From a checkpoint of a small contrastive image-text model: 145000 training examples.
Rows from block 2 of the text encoder, named by matrix and row number. Rows with one number belong to one neuron. Each number is 50 + 15 x the weight over its row's rms, rounded and kept within 0 to 99. All counts start at 0. After the name is the row's rms in percent of the matrix's.
# fc1: MLP up (text_encoder.blocks.2.mlp.fc1.weight, 768x256), inputs 128-255
# fc2: MLP down (text_encoder.blocks.2.mlp.fc2.weight, 256x768, transposed), outputs 128-255
fc1.352 103:51 40 66 38 60 45 45 51 40 40 52 47 40 60 75 44 30 32 57 37 54 67 21 69 30 41 38 68 59 29 61 63 21 61 38 43 48 35 75 61 41 36 14 41 47 54 76 53 54 61 47 69 51 25 42 40 41 36 66 26 45 20 21 45 56 51 56 67 63 47 43 37 23 46 58 42 28 48 74 66 72 40 35 38 50 61 36 30 18 42 56 58 65 31 00 51 54 38 60 62 57 35 53 80 49 25 68 38 35 73 36 75 40 59 44 32 61 51 51 41 40 46 55 12 44 40 34 47
fc1.353 081:44 61 45 58 70 70 55 49 49 64 31 67 36 57 50 53 71 50 74 38 21 56 43 51 32 45 72 47 38 31 41 55 45 33 63 27 47 44 43 46 63 58 57 41 68 72 72 59 58 56 52 52 61 40 27 56 60 29 61 59 41 32 43 63 41 62 59 45 46 39 49 67 61 42 73 32 38 55 52 59 66 56 52 52 31 63 37 56 66 49 89 42 80 36 36 49 40 83 65 43 79 30 58 72 36 91 27 32 41 41 55 44 50 55 40 60 63 66 43 25 34 71 48 67 50 45 26 64
fc1.354 070:18 40 71 35 46 67 37 70 42 43 69 27 56 47 64 70 66 44 27 41 76 37 60 50 58 57 32 48 38 26 36 63 44 47 40 57 37 34 64 51 43 29 53 39 68 28 43 73 29 54 51 63 54 69 47 26 34 41 44 67 52 64 39 26 45 37 32 63 63 44 42 16 55 46 63 51 37 32 65 78 46 52 58 30 58 69 59 32 46 83 83 46 44 57 36 57 58 43 40 50 57 34 52 41 60 56 50 39 19 65 37 29 53 82 40 42 72 56 69 64 52 52 34 69 34 57 46 44
fc1.355 073:44 63 58 77 41 58 42 76 59 30 69 37 57 35 52 40 49 70 31 53 73 37 60 60 55 45 42 48 70 51 62 74 38 50 60 23 44 47 58 70 43 52 46 60 44 61 66 63 29 25 28 54 41 23 33 42 39 66 75 36 33 55 44 50 61 48 48 67 59 41 47 85 64 50 55 26 65 31 57 53 66 74 56 41 50 57 53 41 38 67 50 80 58 50 32 23 47 10 34 51 65 50 43 62 26 25 45 52 48 48 48 57 24 54 74 78 50 48 65 50 80 59 36 32 75 40 74 39
fc1.356 153:41 59 47 45 54 78 60 50 78 46 28 45 64 57 57 55 65 30 53 77 16 39 44 79 55 58 52 77 77 43 59 59 42 47 28 63 85 11 38 54 37 37 47 58 37 61 57 57 39 35 71 64 60 51 55 30 76 51 61 25 62 45 43 31 51 86 29 42 50 73 48 39 65 40 49 44 35 51 25 62 44 59 51 64 58 37 65 46 42 63 65 28 72 34 29 36 47 34 43 65 33 52 33 50 49 45 51 42 57 55 52 51 32 78 43 66 30 28 48 49 42 58 19 51 62 69 66 60
fc1.357 121:65 61 45 47 65 75 60 60 61 41 51 72 55 66 59 60 53 43 61 55 22 41 59 63 45 28 42 40 74 31 63 65 49 60 49 71 27 32 54 17 32 45 60 53 76 51 51 56 37 34 27 53 43 46 63 40 48 28 58 38 55 35 23 67 36 81 44 36 62 36 50 59 60 42 70 17 29 64 36 46 58 30 50 62 46 38 45 63 34 69 83 45 65 54 24 28 49 42 41 67 40 61 52 85 59 58 50 46 44 61 45 46 44 68 70 43 24 46 54 32 41 54 12 40 43 59 39 52
fc1.358 065:36 27 56 57 29 62 31 77 87 34 56 33 66 33 48 40 40 63 57 33 57 34 65 39 57 53 48 67 40 48 54 82 39 38 50 35 53 26 49 59 48 77 32 54 75 45 62 57 14 39 40 51 41 50 51 37 30 58 68 37 11 48 49 60 64 73 60 59 39 43 45 82 64 61 52 42 69 67 59 65 64 71 59 63 68 60 40 71 55 77 50 56 57 57 60 33 38 32 64 72 69 21 22 45 30 45 34 51 47 41 24 48 34 65 65 49 38 55 29 47 52 69 63 45 47 68 50 48
fc1.359 091:51 58 51 64 37 73 31 38 80 30 58 56 64 46 41 36 26 46 52 63 66 66 50 48 56 67 42 47 51 58 48 60 59 39 63 74 51 43 50 56 46 71 48 82 59 29 65 31 33 57 61 79 22 38 40 43 54 61 45 70 56 58 57 59 45 49 65 27 36 64 37 56 64 38 60 31 37 72 75 30 36 59 53 66 54 44 53 35 35 70 47 47 81 42 25 56 36 52 71 55 40 24 65 25 58 58 43 70 49 13 21 22 79 22 78 56 37 62 45 48 07 55 31 34 54 55 38 45
fc1.360 065:50 69 72 45 36 43 69 66 65 26 56 47 39 80 43 43 30 43 64 40 53 44 18 35 54 63 51 49 59 46 65 23 72 31 27 45 49 47 63 60 63 23 30 36 66 55 72 50 77 49 66 44 31 51 56 97 47 53 39 42 70 44 57 81 63 52 34 60 44 64 65 58 42 69 61 43 58 30 35 83 54 49 42 77 65 60 17 54 49 57 48 49 59 44 40 48 54 54 55 41 31 79 35 57 71 31 48 34 44 42 45 94 42 61 65 53 62 49 62 34 71 46 32 28 55 17 51 48
fc1.361 101:38 27 61 60 38 51 51 47 60 39 50 59 48 41 63 54 45 52 42 54 64 37 41 26 72 43 39 81 65 31 64 61 55 82 70 67 67 56 58 69 48 64 36 35 36 46 60 58 51 42 40 60 32 28 44 69 37 41 32 61 59 41 46 60 59 62 63 42 60 54 47 52 65 26 29 32 49 46 19 46 58 55 16 30 65 42 38 45 50 50 71 55 65 40 17 65 38 58 65 47 75 34 31 80 56 42 67 21 55 43 48 54 37 43 92 73 72 29 59 41 57 47 74 48 72 11 46 32
fc1.362 137:27 72 52 37 53 58 55 55 67 48 44 69 48 85 63 60 66 32 55 48 32 72 44 57 34 29 22 86 63 19 36 51 34 55 59 68 33 30 61 45 46 69 62 26 66 23 30 46 36 33 42 71 49 18 23 84 47 57 74 53 27 41 37 50 74 72 68 40 58 18 42 46 58 40 55 20 43 86 29 60 55 60 74 51 36 46 63 45 36 85 75 75 49 31 28 54 46 49 69 57 56 51 53 49 61 38 70 48 67 65 31 34 50 58 50 49 80 51 54 63 39 44 31 38 50 45 62 45
fc1.363 049:38 48 33 69 52 54 35 67 53 47 60 56 29 56 32 35 66 84 82 51 46 32 68 84 53 55 80 31 44 42 50 84 55 29 34 84 62 51 37 33 49 79 61 42 63 39 63 32 19 63 58 35 51 65 55 50 38 26 59 80 54 56 43 57 45 37 10 60 54 28 56 65 41 37 58 46 25 51 57 41 52 50 61 35 56 44 37 06 66 52 41 52 53 53 75 34 60 37 68 42 33 43 48 57 53 47 42 55 69 45 39 42 63 68 59 38 68 57 64 26 23 60 57 48 52 39 47 54
fc1.364 046:55 49 44 55 41 65 40 72 59 42 38 35 52 44 75 31 48 44 37 48 50 43 55 58 60 29 64 53 45 43 25 43 30 55 75 41 37 28 47 66 60 61 67 60 30 57 60 39 33 44 36 53 33 31 57 64 52 72 59 45 24 45 72 40 56 32 51 71 70 55 58 54 72 71 83 46 64 70 49 51 54 68 72 40 17 49 48 48 64 85 59 65 79 43 16 34 46 26 25 51 77 69 45 49 12 51 30 39 51 41 40 70 33 72 73 37 35 52 27 46 47 60 33 67 65 06 42 53
fc1.365 077:79 67 53 55 23 81 28 30 57 42 23 49 59 61 31 42 53 58 38 54 21 74 37 70 28 38 67 55 34 41 33 49 60 36 62 57 71 61 36 54 39 58 51 49 45 35 59 33 35 66 55 43 51 18 32 66 50 60 55 69 63 24 70 51 61 48 53 47 51 19 42 75 62 45 78 71 63 66 54 55 56 66 45 65 41 60 47 30 55 72 62 32 28 52 48 43 44 65 65 63 55 50 55 26 26 58 57 73 57 58 34 34 40 47 67 46 45 50 33 36 34 67 61 48 46 42 24 48
fc1.366 063:63 75 45 43 31 53 26 54 62 43 54 66 41 35 29 54 47 37 67 59 12 46 31 90 31 73 54 49 21 40 20 52 55 45 47 58 33 37 56 52 50 24 14 77 65 31 72 40 71 79 59 42 75 58 47 58 69 62 63 80 74 73 43 52 64 48 54 16 45 74 53 81 32 65 40 43 32 58 57 46 55 54 65 43 38 49 41 48 41 54 55 48 69 32 36 55 40 45 70 38 56 34 45 52 56 43 39 40 22 29 68 25 51 56 39 80 49 51 28 34 28 58 74 63 53 56 51 45
fc1.367 068:57 34 31 66 58 37 53 63 28 62 19 17 48 42 49 60 76 32 60 45 69 75 69 83 30 56 13 55 43 50 48 39 36 61 69 68 28 31 30 33 52 59 77 41 62 53 46 46 72 50 34 48 72 55 41 56 70 56 54 49 28 56 44 58 33 27 42 42 49 64 50 34 42 28 44 37 45 60 32 32 43 61 76 63 49 36 66 76 49 41 77 52 56 58 73 73 51 58 22 62 59 32 46 45 62 52 57 12 31 53 59 37 30 40 63 54 81 68 60 40 59 58 51 37 66 42 42 38
fc1.368 119:29 24 53 51 59 63 44 58 57 44 69 57 55 30 49 33 36 58 69 57 40 41 57 45 65 76 44 21 63 64 62 27 34 60 31 60 31 40 55 54 50 62 71 38 40 45 62 36 49 35 42 50 38 35 54 55 63 57 24 36 44 65 33 66 56 71 71 38 46 49 15 62 66 38 96 31 38 50 31 31 48 29 43 55 18 46 77 41 39 58 82 60 62 34 32 32 81 30 60 36 63 39 23 44 46 65 57 24 47 75 37 55 41 55 49 59 56 64 56 67 92 53 52 53 36 42 44 72
fc1.369 131:48 72 44 41 53 60 52 37 51 45 63 01 60 38 57 64 54 63 48 64 77 54 18 60 51 51 59 56 68 47 58 54 77 61 34 28 46 38 44 66 46 29 34 50 36 51 59 65 58 60 43 49 44 55 45 44 57 65 31 53 82 59 48 64 39 48 63 45 73 51 36 67 46 73 67 45 37 64 57 55 43 50 35 61 45 67 71 39 77 38 62 56 42 68 08 29 65 29 41 45 62 28 86 85 29 22 17 39 40 58 37 54 39 57 67 49 73 57 68 52 25 44 20 40 34 30 26 55
fc1.370 090:36 24 48 38 69 55 44 61 47 61 27 66 51 22 85 25 57 49 72 63 50 74 47 18 43 54 34 37 53 58 65 60 60 28 46 55 36 29 43 49 83 46 35 43 60 44 19 50 51 60 49 61 65 53 61 46 46 56 38 32 47 51 36 40 36 39 43 47 63 56 52 43 51 37 39 54 39 47 38 17 43 27 43 50 61 51 41 84 49 54 63 21 69 41 55 64 65 62 49 75 35 49 33 37 70 57 73 40 18 45 46 19 24 47 74 43 75 24 69 55 79 68 56 34 67 44 37 35
fc1.371 095:28 53 50 46 58 51 57 75 23 73 22 69 53 43 35 83 40 68 34 36 47 59 48 28 54 25 34 43 68 53 22 53 23 63 57 66 53 18 65 54 86 13 41 67 44 39 52 57 71 53 14 89 88 66 35 45 64 40 61 41 36 54 53 33 60 45 56 64 71 65 65 40 49 23 60 36 59 55 48 44 28 30 76 40 53 59 67 61 29 26 60 52 46 55 44 26 60 69 46 70 42 38 63 30 49 45 57 51 69 76 36 40 65 51 53 41 59 43 30 64 69 67 75 60 31 60 45 39
fc1.372 067:42 45 53 87 33 59 43 49 68 32 61 41 77 42 36 37 46 66 43 56 58 53 39 51 68 55 57 56 52 37 41 79 56 32 58 59 41 25 43 62 57 56 32 64 75 41 35 59 33 24 35 60 54 30 46 40 46 44 46 40 35 40 44 42 53 65 32 70 31 47 27 60 73 54 52 30 48 50 50 34 66 59 58 77 55 65 33 61 48 59 68 53 62 61 49 26 67 47 55 59 83 16 42 63 62 30 46 59 53 20 27 52 45 61 97 62 29 72 22 33 46 65 62 42 79 64 40 46
fc1.373 114:60 47 46 45 50 55 45 42 47 45 55 35 46 38 37 56 49 59 45 58 67 31 39 17 29 67 90 51 60 51 61 59 64 47 50 60 50 48 56 57 51 46 40 59 42 21 60 54 43 38 59 52 36 48 57 50 68 48 25 64 81 32 75 70 41 58 42 59 91 29 23 53 74 66 49 53 58 26 50 68 58 38 59 44 87 39 54 42 41 36 76 42 65 76 39 45 81 33 32 51 44 48 53 62 24 32 32 31 34 66 48 53 53 68 65 60 43 55 60 24 55 64 44 47 25 21 25 80
fc1.374 071:41 47 64 32 18 51 43 47 55 47 55 37 65 59 55 22 56 50 55 67 51 29 54 33 51 48 63 50 50 35 34 58 18 57 63 58 42 45 44 44 78 54 42 39 62 51 44 62 36 52 74 54 27 49 54 56 22 56 38 38 44 60 38 67 33 56 49 37 44 66 61 64 58 48 74 38 46 43 59 72 69 78 78 32 35 38 43 47 15 68 74 47 56 35 48 54 49 36 45 62 63 19 50 62 36 61 35 67 40 52 41 64 58 75 68 55 39 65 60 65 55 36 40 66 67 44 24 43
fc1.375 108:57 87 88 55 64 46 42 42 74 38 46 64 43 67 54 47 50 51 67 37 20 48 46 55 64 40 37 60 40 35 44 78 38 41 52 51 59 43 50 45 55 61 39 33 49 37 73 65 62 64 49 56 69 29 80 60 63 51 39 28 52 73 48 47 59 64 52 52 56 41 43 38 30 67 56 72 43 51 14 58 46 75 63 61 46 37 37 35 59 49 66 49 64 46 23 48 55 42 61 57 47 42 57 53 71 81 64 30 70 43 21 62 71 69 54 66 26 28 44 55 52 68 60 08 56 37 52 55
fc1.376 136:33 35 58 34 68 39 48 34 45 44 43 41 27 40 67 51 48 41 38 72 47 55 55 59 47 37 66 60 50 47 60 70 29 52 60 81 65 32 67 48 43 21 60 22 64 13 49 59 54 43 52 48 44 10 31 52 55 45 56 60 06 50 60 38 25 36 65 62 42 31 30 48 62 71 67 40 51 36 22 58 58 44 41 75 64 59 56 70 45 27 60 57 49 23 48 49 56 45 37 53 61 33 69 50 83 37 64 62 52 50 38 49 60 42 42 36 45 49 47 15 61 62 24 43 56 53 35 64
fc1.377 142:44 27 64 45 27 52 55 29 51 37 69 61 78 53 76 42 44 30 36 58 67 43 57 64 66 58 70 69 55 45 40 74 58 57 43 49 41 59 43 73 48 51 56 62 57 86 78 59 57 62 46 91 57 28 31 40 25 70 54 55 57 39 34 49 52 68 39 49 39 54 22 52 76 30 52 67 38 52 48 67 23 43 52 42 33 49 43 58 47 58 46 46 68 50 68 32 42 30 61 28 49 62 81 34 24 44 15 28 38 97 36 30 71 38 75 36 65 45 57 47 57 25 51 63 52 46 50 49
fc1.378 146:61 56 45 56 15 42 36 65 42 66 48 67 41 66 32 68 61 40 40 44 29 20 47 57 33 48 79 84 62 78 50 38 45 43 64 24 60 25 45 63 40 32 53 42 38 52 57 60 50 58 48 45 22 47 33 59 61 60 47 41 56 45 57 66 57 63 73 53 35 48 39 63 48 50 71 64 51 63 42 55 41 70 41 78 41 49 68 58 62 45 56 54 34 37 61 62 36 40 70 52 99 30 50 41 43 59 70 67 64 61 68 55 39 51 50 48 42 54 56 72 26 40 63 22 56 76 37 46
fc2.352 075:57 51 61 42 42 41 59 76 47 56 37 75 22 57 32 78 72 52 33 67 36 67 64 35 61 35 81 43 44 86 70 40 65 24 57 39 46 59 40 34 66 76 64 48 25 25 39 50 41 40 52 32 56 61 60 65 36 52 61 80 49 49 53 54 58 72 60 38 28 44 27 50 50 35 51 28 73 56 22 62 41 63 43 54 53 38 44 28 45 31 41 73 22 43 76 64 49 26 40 48 58 43 33 37 92 53 28 58 56 47 51 44 48 51 54 73 46 65 55 70 76 41 29 72 50 64 69 71
fc2.353 077:53 42 23 51 47 36 57 20 27 38 55 48 69 47 71 44 38 64 45 58 75 52 37 34 63 53 52 57 52 46 70 56 81 63 59 43 30 66 73 66 57 44 39 55 25 60 84 55 46 67 55 51 20 56 34 53 36 55 33 40 74 69 55 91 37 53 69 40 82 59 53 64 47 45 41 41 47 43 57 24 49 55 44 54 42 39 50 52 36 51 47 78 55 59 86 63 21 65 39 68 61 61 25 60 45 74 56 69 32 64 32 91 60 30 44 59 46 63 57 63 35 57 71 59 43 57 45 47
fc2.354 060:47 44 50 61 49 13 50 20 68 50 48 51 50 30 43 36 28 44 45 43 28 57 55 56 62 47 62 64 72 63 45 73 37 49 48 55 82 45 59 61 53 67 27 79 43 38 34 44 52 35 60 52 41 40 45 71 54 56 36 49 53 55 51 39 59 51 54 12 37 40 60 55 66 63 44 63 52 58 28 31 59 63 43 64 31 55 37 55 31 51 55 75 57 44 57 20 17 28 67 50 37 53 51 66 22 42 49 71 61 35 37 76 23 33 69 40 29 60 48 31 39 61 48 43 44 45 33 61
fc2.355 062:44 34 69 38 18 39 62 40 99 80 39 36 43 22 36 47 31 34 33 43 47 59 70 35 58 53 63 44 44 58 20 52 29 38 52 59 69 60 44 43 41 61 47 57 65 39 24 39 50 47 84 77 72 58 43 47 52 46 27 57 50 30 52 17 53 45 46 54 37 43 47 39 31 32 61 78 42 60 48 60 42 45 32 62 57 58 48 55 63 48 46 52 34 43 64 42 75 51 58 38 40 50 61 29 64 52 26 43 52 34 34 36 32 55 42 36 07 67 42 39 54 29 53 79 45 43 36 56
fc2.356 195:51 72 54 50 69 77 51 48 64 67 47 43 64 51 62 40 49 36 65 73 22 36 40 65 49 55 54 81 78 58 73 38 40 61 22 61 95 35 38 54 44 53 45 59 24 69 51 39 52 24 74 66 57 40 46 26 85 52 62 30 55 43 57 22 39 60 28 44 60 63 47 28 60 55 33 52 41 53 18 85 47 29 33 26 53 37 83 36 45 41 47 33 72 40 28 41 41 36 53 52 23 59 51 39 41 41 74 34 49 56 69 39 53 84 63 61 50 23 63 37 37 49 41 51 42 39 53 47
fc2.357 115:67 82 72 47 63 61 73 59 57 65 37 62 49 69 55 53 49 45 58 53 37 40 55 45 55 38 49 72 54 62 54 47 24 66 40 57 51 26 79 53 57 57 42 61 45 45 32 47 35 45 43 42 70 54 66 56 97 65 54 42 31 40 60 17 48 41 33 46 47 54 43 47 66 64 41 49 67 56 31 78 61 40 61 31 38 31 55 39 45 35 55 30 44 26 08 47 53 55 35 35 36 38 55 34 67 33 79 49 35 49 80 17 63 58 29 64 65 46 47 60 68 57 43 52 57 48 60 60
fc2.358 078:45 49 64 55 21 43 66 30 86 87 66 22 47 21 41 43 34 45 26 50 58 53 60 45 66 71 58 44 78 58 29 42 34 47 48 61 54 60 40 40 36 61 43 60 62 41 27 48 57 28 95 64 74 60 25 42 60 47 34 46 72 45 43 04 44 52 43 44 37 40 58 27 19 41 56 64 28 60 43 52 56 48 43 59 39 61 39 46 49 45 50 66 34 56 53 51 61 37 57 31 38 60 83 45 58 44 33 42 44 37 36 44 33 50 60 37 24 64 67 48 50 24 49 68 33 35 43 43
fc2.359 082:64 50 34 55 50 50 56 81 52 61 30 50 27 61 43 81 46 61 50 47 45 48 56 45 54 32 48 35 49 39 52 36 37 59 49 47 33 46 58 52 86 28 37 52 32 50 49 74 63 37 37 27 70 64 69 54 56 44 53 34 52 36 62 65 65 54 42 53 44 43 63 43 45 55 44 53 59 41 49 70 32 54 51 50 60 57 42 68 51 51 50 44 18 71 47 42 61 66 35 50 64 67 53 66 42 47 70 27 33 64 96 50 36 69 26 55 18 40 57 69 76 51 41 72 46 38 63 42
fc2.360 039:43 27 37 47 74 74 29 47 45 89 46 47 52 06 65 55 65 62 35 52 44 69 53 71 51 34 43 50 47 54 41 83 32 56 80 40 63 44 53 38 38 69 79 50 53 35 28 65 44 35 45 65 69 40 53 24 49 37 46 47 36 56 61 18 54 46 65 63 58 44 37 35 61 26 39 66 44 63 60 19 38 57 65 25 37 38 69 44 41 48 39 41 43 62 48 52 46 43 56 66 69 20 50 44 36 66 61 61 58 33 66 04 56 50 33 33 39 50 50 45 37 54 61 61 44 59 45 35
fc2.361 074:69 50 63 25 63 46 59 71 64 60 13 60 56 71 36 54 38 41 52 51 49 70 69 68 44 58 90 38 45 62 25 43 42 37 31 34 39 28 47 40 57 35 60 49 68 52 23 67 46 43 43 46 72 62 49 44 74 54 65 45 47 49 47 21 61 56 71 62 39 65 58 55 42 50 77 47 50 60 48 31 62 53 77 47 59 65 56 60 63 44 31 66 06 58 33 31 72 40 58 39 55 66 70 38 60 70 28 40 51 44 52 32 43 81 19 43 29 81 26 33 42 33 26 63 42 64 62 72
fc2.362 121:84 50 56 26 27 49 78 53 40 55 52 59 52 64 43 70 51 54 59 44 59 42 56 49 68 25 55 52 25 69 63 36 34 46 35 59 29 64 49 63 44 67 47 44 56 41 23 72 35 37 56 36 51 32 67 62 57 75 55 62 50 34 53 45 59 57 46 42 47 61 44 69 43 46 74 29 67 51 57 48 51 63 64 20 57 40 60 43 65 39 38 51 19 35 42 53 79 67 35 33 38 28 52 20 79 50 60 52 33 52 47 18 31 50 13 59 36 60 46 51 72 58 39 62 53 65 52 67
fc2.363 034:72 49 52 31 39 38 56 17 65 60 40 47 73 44 56 75 33 24 24 51 53 54 33 18 53 42 14 59 45 60 42 22 56 71 51 35 26 45 63 57 55 30 51 75 26 39 39 55 58 43 55 86 57 48 28 46 77 54 29 22 45 53 36 53 49 54 71 37 53 56 42 42 66 62 41 46 73 50 55 76 52 65 43 85 19 64 62 82 36 35 69 40 42 56 27 67 28 64 36 64 51 57 56 48 39 51 46 44 30 51 62 59 46 33 50 71 34 54 39 77 65 66 44 49 40 53 50 36
fc2.364 031:23 44 55 70 36 33 50 28 81 79 69 49 37 44 47 45 14 38 44 28 52 46 67 50 64 71 58 56 75 62 24 62 54 38 40 48 65 49 54 42 42 41 50 38 54 33 28 37 53 24 72 62 68 55 31 64 51 40 34 55 59 38 39 20 65 48 56 32 39 25 54 23 39 34 45 62 41 40 52 33 44 49 19 61 62 47 34 53 54 45 41 50 39 44 60 35 69 37 50 41 44 43 72 51 66 35 57 38 49 50 45 28 43 45 53 35 30 55 51 51 65 16 34 66 31 59 30 38
fc2.365 039:35 47 45 37 68 28 78 66 38 57 73 39 40 34 61 62 51 57 65 61 69 45 46 36 59 73 51 50 68 60 64 45 42 59 45 39 25 30 50 29 67 34 41 33 37 54 41 65 68 52 49 67 47 72 67 54 56 33 33 22 24 80 38 60 40 54 51 44 51 62 35 27 44 48 21 39 35 40 38 60 68 35 56 48 39 53 46 71 55 27 45 58 55 40 58 61 71 36 54 61 44 30 52 64 74 36 53 29 56 31 72 34 60 73 43 42 56 50 76 74 56 26 39 66 39 47 70 44
fc2.366 052:26 36 16 57 44 42 51 42 22 36 53 27 70 61 88 37 66 53 47 61 78 45 31 26 46 56 49 59 69 45 67 23 66 50 74 57 50 66 43 69 70 67 46 60 32 52 72 50 51 44 40 55 32 59 25 31 25 43 50 21 89 35 59 83 35 65 63 47 71 54 49 53 45 32 57 35 56 59 61 52 50 67 26 72 51 45 51 69 49 66 57 49 52 66 56 45 30 49 40 60 76 76 35 63 30 83 71 79 51 67 41 80 65 36 80 43 38 51 63 76 34 53 45 48 58 50 61 52
fc2.367 041:58 45 65 40 22 73 44 42 52 44 62 80 52 61 50 31 27 73 37 60 42 22 36 23 75 49 96 53 65 41 60 66 69 57 23 40 62 50 51 75 44 41 33 66 44 67 69 53 31 42 54 39 30 56 64 33 43 57 62 52 97 48 45 55 53 75 57 59 46 53 52 63 46 73 64 64 68 40 63 51 46 66 41 41 46 39 39 32 45 59 23 68 49 44 35 35 32 44 53 29 41 62 57 59 38 68 46 90 50 77 42 73 71 42 43 44 29 32 34 55 41 47 52 58 41 61 52 47
fc2.368 117:53 56 69 55 75 64 39 37 30 41 37 76 29 59 69 52 34 17 49 42 27 67 42 45 62 60 52 39 49 20 05 53 56 62 38 68 32 52 30 75 58 39 63 54 52 57 39 59 80 43 17 33 55 45 59 67 38 53 89 42 15 55 48 33 39 44 42 48 13 54 44 48 58 62 78 30 49 33 83 32 67 48 39 45 43 59 38 63 47 32 59 46 50 28 34 64 59 44 42 31 50 49 38 58 45 52 63 19 45 53 66 37 51 45 31 43 37 53 34 44 50 33 40 31 59 82 60 48
fc2.369 078:36 26 52 52 49 38 49 67 40 44 49 70 29 55 34 45 31 57 54 51 49 50 88 40 54 35 60 58 25 43 48 62 12 55 56 79 56 40 69 31 71 66 49 64 55 36 42 38 37 19 60 43 63 48 48 62 41 34 55 42 27 41 63 49 67 57 20 55 30 56 41 55 56 56 72 42 56 47 46 31 49 74 56 42 46 21 33 56 30 75 15 53 53 09 80 62 53 54 35 71 45 66 17 15 68 57 53 53 39 23 46 44 41 28 28 35 34 42 33 53 72 67 68 53 57 64 58 64
fc2.370 067:75 57 52 49 19 34 51 29 55 48 57 57 62 84 25 52 31 52 44 37 53 22 44 59 52 39 68 67 51 46 31 34 36 67 32 43 51 64 59 76 26 45 42 72 48 66 73 47 40 55 56 31 43 43 46 50 55 57 71 84 55 59 63 56 55 47 63 58 30 58 63 50 52 65 47 48 53 52 50 68 42 82 68 57 54 43 69 23 51 56 27 75 45 54 52 40 29 55 32 26 56 56 63 63 32 64 36 56 65 69 43 99 61 34 27 52 39 55 23 35 32 35 37 49 47 62 60 59
fc2.371 069:81 55 53 56 48 51 47 26 78 36 99 19 46 48 51 09 57 48 60 60 65 39 39 57 33 72 62 71 43 54 63 59 76 43 53 30 57 65 30 53 27 81 62 30 46 59 45 41 29 36 81 27 36 28 61 63 40 62 36 67 58 46 57 44 48 63 43 39 26 37 36 39 43 79 43 56 23 39 54 41 71 73 38 45 52 40 35 43 57 79 38 52 50 51 48 67 49 36 58 47 56 57 47 52 48 53 21 44 42 25 43 62 37 53 44 59 39 57 67 55 31 34 43 54 57 41 56 49
fc2.372 083:41 31 55 64 19 50 48 29 81 77 68 26 59 29 49 39 24 42 38 42 54 42 68 21 56 71 62 51 68 52 35 44 34 49 49 60 53 58 40 56 27 64 42 62 54 39 42 49 65 35 99 65 70 70 31 42 59 47 48 41 83 46 44 05 42 64 62 43 34 34 69 32 25 53 58 63 36 58 42 47 43 44 32 57 47 57 43 54 54 47 39 61 40 59 46 45 55 40 71 45 36 64 71 50 45 64 42 37 53 48 35 38 32 56 72 33 19 59 53 61 37 19 53 61 31 38 39 39
fc2.373 102:41 51 37 52 51 37 43 64 74 34 38 40 37 50 38 44 68 50 64 45 52 49 51 77 55 28 50 68 45 50 51 55 45 53 62 57 41 38 68 21 53 52 51 48 50 68 34 53 45 42 52 36 79 41 60 55 36 17 50 56 15 56 49 48 68 55 26 60 16 43 43 40 33 48 69 49 42 53 27 49 48 60 43 45 21 42 33 79 66 68 43 36 50 08 73 52 58 65 64 52 54 45 38 44 58 37 14 38 46 31 32 51 42 47 23 45 55 35 59 60 41 33 38 29 59 81 40 39
fc2.374 063:28 50 67 65 49 17 80 43 87 67 82 30 27 19 46 44 43 47 37 26 56 73 61 53 60 61 50 48 76 81 26 51 45 38 42 47 72 51 52 42 29 56 42 78 37 37 25 48 44 40 56 60 63 54 25 57 64 55 45 55 42 64 61 15 59 34 37 46 49 34 40 26 24 54 47 64 46 72 47 32 48 45 24 62 53 68 46 37 72 65 34 65 33 53 38 45 59 47 48 36 43 60 51 40 52 33 31 19 59 36 36 46 18 43 42 40 44 63 49 30 31 39 46 53 35 48 55 55
fc2.375 104:60 69 51 58 35 68 39 27 62 65 69 50 36 53 53 56 31 67 62 62 38 63 31 46 52 74 42 69 42 60 35 24 39 26 38 42 31 58 39 42 61 48 39 43 40 39 47 53 60 50 48 69 90 53 14 43 68 45 48 39 58 36 63 51 61 82 75 39 56 76 47 41 09 35 63 61 25 71 33 42 76 51 39 86 47 45 32 53 85 24 52 30 44 62 40 53 73 59 77 44 66 63 35 54 57 50 51 66 65 40 79 24 59 43 55 50 65 49 50 48 26 53 58 70 16 50 66 66
fc2.376 180:50 16 69 43 49 52 29 50 22 13 42 63 14 52 38 52 78 65 26 69 53 31 72 48 44 48 27 50 62 67 55 47 65 46 57 83 54 57 32 57 57 60 58 40 49 61 48 70 62 64 84 31 63 50 34 50 54 45 40 68 36 45 43 43 63 65 53 39 49 37 43 30 61 53 51 37 58 31 13 50 37 68 57 57 66 45 44 19 36 36 50 77 28 19 42 44 37 32 28 73 42 22 27 14 54 38 48 55 44 60 44 33 44 59 29 64 32 35 66 55 60 40 36 63 67 55 60 61
fc2.377 085:54 75 40 73 65 55 39 63 68 44 41 42 22 43 21 49 68 56 79 31 29 63 59 49 52 42 26 36 37 50 61 26 46 53 50 56 62 36 60 42 66 50 48 44 50 19 05 60 57 41 45 26 36 79 73 67 59 47 34 56 32 63 56 51 45 20 50 47 57 44 79 30 23 55 49 27 63 58 46 43 71 71 42 55 68 56 51 38 70 50 85 59 37 50 42 61 62 54 35 64 60 30 29 75 75 36 73 75 66 16 56 66 32 68 27 65 39 50 50 53 44 71 33 50 41 66 50 51
fc2.378 093:41 41 49 56 99 71 57 49 71 38 29 42 38 25 67 55 51 66 45 63 53 81 49 50 61 39 23 20 32 23 53 72 53 49 39 89 39 73 56 29 73 61 44 56 57 47 47 54 51 43 35 47 79 44 66 42 40 28 55 63 49 50 56 30 52 67 37 19 66 38 56 46 60 48 40 59 59 54 76 42 40 32 54 28 55 50 36 37 55 66 39 53 40 57 38 57 62 53 24 53 16 55 66 63 49 52 35 33 48 32 45 28 62 64 52 53 41 47 47 49 80 68 48 65 51 31 56 65